Rows from block 5, named by matrix and row number. Rows with one number belong to one neuron. Each number is 128 + 32 x the weight over the matrix's rms, rounded and kept within 0 to 255. All counts start at 0. Numbers have three digits each.
# gate: MLP gate (model.blocks.5.mlp.gate.weight, 256x128), inputs 0-127
# fc1: MLP up (model.blocks.5.mlp.fc1.weight, 256x128), inputs 0-127
# fc2: MLP down (model.blocks.5.mlp.fc2.weight, 128x256, transposed), outputs 0-127
gate.177:171067166229135151171138146157122073169053070146136100168096138108139142111120137159127111190176126142077148149076069155148141155187115180109114107146125216096147138120147146038178141145180155118081156047108158123126114168145070141128151154166150137160138128153105063133136233127139135093037127102110118113179084157121117088109198137123108147157101149167141134154113123144109213131153
fc1.177:132134075091134149078142098146112166117110157128105165062089115114134133103119148085119125132188111191192138134108156120150140109090102071157115129136120063147146135101098112139142129159082099108090173111129144110107119131131159095151055173115115107140143126159094144085126073116129113165196143137205136100127098120100108104089085109106103085136113083148167076083096149120126072127125
fc2.177:133191153142145164155133134139121125095152106107157134128135133131143159131140143123079118091108147125118107125079153144109138117097151155138187111083120172088109166123137158249043111192103111137088115162106116119115137143129126138193080073132125136134125124087134166135133157113134129079165163107213126125103101125126131092120140129161131101163155109104123190120129118100134159072159
gate.179:128135134122119121130123127143130126127096138123133125124118136153128097141132093123113143124141138124128133138126140133116137126130132161134127133153139111138139135136142125127146130126138132142143132127127129141130138132134129139139118132134127127127115123130134133139141156121117125136144134135140121130122116143133130129137139133142129109143135134118133123133128125135146126133137
fc1.179:159111221054099158132168091152136077091163098158101106032112137129097087084138120146132148089135162118161118121172123106135156151151120135155141129155098206080189064098110155098118107191149130116145168098104107070141127141144078092097117124162096231112138130107103143156123184101097069145108122165137062239097098125099131089152082126102084089090039128140176098179097195160072109099090
fc2.179:155084040177115091096181166125118119133161095160088100045132119152121102127132195129154106170101115148105091134157100112128175116144144145165113138136122063119150206113115117130114107140120112125141093143156154086125090158122136114123101110165142225146129131170136074171125046149132122167148136058112070059130136126128138132078119135108134098105115121104100101152144213145156192164101
gate.180:117117107155126176093164122131139131087105167120127122166112144145129106129117133153097130072108170078112119135174119139171194177138143146146108124151149078131102130132146115129120124178137115128069185139116158145143129127130120137134117122111106112133123121106118101104149143134131146164159176114125144143147148133132121090126148140127127112150087145155118102125123140141153131128129
fc1.180:140135151136107123138123130126117109098139163092133084178162118119147127112131135145105119128131122094094135117125084110102215201159154204151088122134096068111132131115093051127092121150085107114155189117136109117116125107102124125125074117170129159098108137130126151125119131108130118126134156131116125140141123129131090086135145125123131076139051132124122094112133148118121164126138
fc2.180:142121146079115152099115123129113167101196167112111125216133127144124116136130163125203146114132097193145128117170048122139237236131090070118143119134103154085117098132189169127105099172111123126110000108119101139126138144129110130074134159206132148113125079150127141102117154136118109134091198183061145107158113128125102170125146138112115035132068143107117070069129153128111108110127
gate.181:168085172109129121173172160146147095227061088163138000165080127163134079147161120138196147114082144099087139138143114133127171149193135144128118125110130119071094073143116133103122131093157182158082069159109186163149164174097020158049178144090115097134133095081137118150132236139144090089052140165094182110167074150141128116148155152136134237131095169132091173142159074142133255117125
fc1.181:130128146158145123152115133118109132092118150114171173135111113113151136128109137110142105191134110163139167126087112144132103166169127137099153130165102131130110129145162136058143135092107091133134186055150123093133103101131174130149129147094146130143130081172136124078139115135105154134158107107134116132135125115147147081101166143131141078111123130155138162123153101134064109129149
fc2.181:116156092159130135103069071132119094122200104102105081147127133228097110099188114105108151088121163153209129109148140139255119160092209158136123106150125104078080213135221127179095102150092054106148124137004158127141103205105117132088112096219112106149108191132164121142107172111137124077202139054103142107089075152097180134113096126164147192121166098093179153118159107150147137091134
gate.182:075101082130217201091155133073055088199056165062022213128117084168148118039122082100111125176138094155127104252161191139095239185141088145129126144152122144213146227130149142132072139058147149255063127162113144182188088106000218082135122138197097178039208148100151082171183176213079114118189143203101133205173158140007196047163140088152000071137188236103074187156142140155194157160167
fc1.182:186126137135140111155076150125131149105145140160124141131113147104128133122160114180100132129116123143163125141139116137111082109173149139121159141142153165086126083118116118140166125160090086155152075130134130126141100110105111174137145144083147132185125076120126136103139099143133236121118129066137150122091144138129146132123152118173130158120111090123155101130141119141098104134136
fc2.182:077141113173120148100119100137135121077133157121143125170087127150123142116127152115140115135157141114118140132140119135109112103124145145125144117131136112115120151099153157131146124170132162110163153116115137114133139118117119122144143133088125074137133180123120113075133154136132093166171101209111137136158133126131129073113141115126108158144116055109105135135121143127123151146127
gate.183:173147139110144056081184145143169120128093088188140121209071116136139126142135150147096148089159141109101153128171079158166128069067117123145114122109150153150075143164150182103138117132184099115159166125153130113125150141139147146079132155097092159141139112124136169108133132146135094150136101121171142063118130127148164131125069119143127110088093183082149147119154105142073104108131
fc1.183:087149122106106106123120055054144116146115100140167120135160109090000104103041118118091210092147142158117195142082108185119088094131151151116089079173071070055067130111134128184122167176127100225054139058166111222233134039140050113120105108143086151125086083136165181117152127148161108112146085111126093112163193115161106140107116254110112121205159211121064181091128160148109151055060
fc2.183:139114108140150126131129134114123172112198113151126125107137127123148077136081148142195103074193078090085122122103128130126111078173098085112063136159106170080161097150115073095092145132114180126044110091097100163140124165125197130095174148164123122124100176109122049136135151107132125108124117137154148118104107139126130137129177102125129128117142138113161211077123109139139095121146
gate.184:161050075121126075083023148124128166132070123155091112063137148100116145140142144134090143165098153077107134132230179109117150124170162202182111144092161075163063122137146121123133131128121079128107109208123105153099125107166127135152149105137133083141116143120124157195144118091151115080122147116182161095199136158113179156118087117116122144111095141151126074113089132125155214150114
fc1.184:097154128099140097118098133130119168144147109172151114202087127107152130138128132123162116131133112110100123125083192146138156125157138080186130114081143163098154129120058120147081123115103067129115082061186093114124128084128185126131163136043097144104140129113123161040133137140141113146111146170099085199087086131142114145128097126158151139117151152102097123148145125120078156107141
fc2.184:174207127183111115148104112130125112150130156188120144105105138094125104111124122121144142063161122105090114146137079132101148143120085156141125116121161118124148107132114124143148156151121142119123132138115124145121150074145204131151146123106087086136124072110124133134137182124145126080121127095104137127089144129135131112135161114058129156111120102136124114143111136134095118101124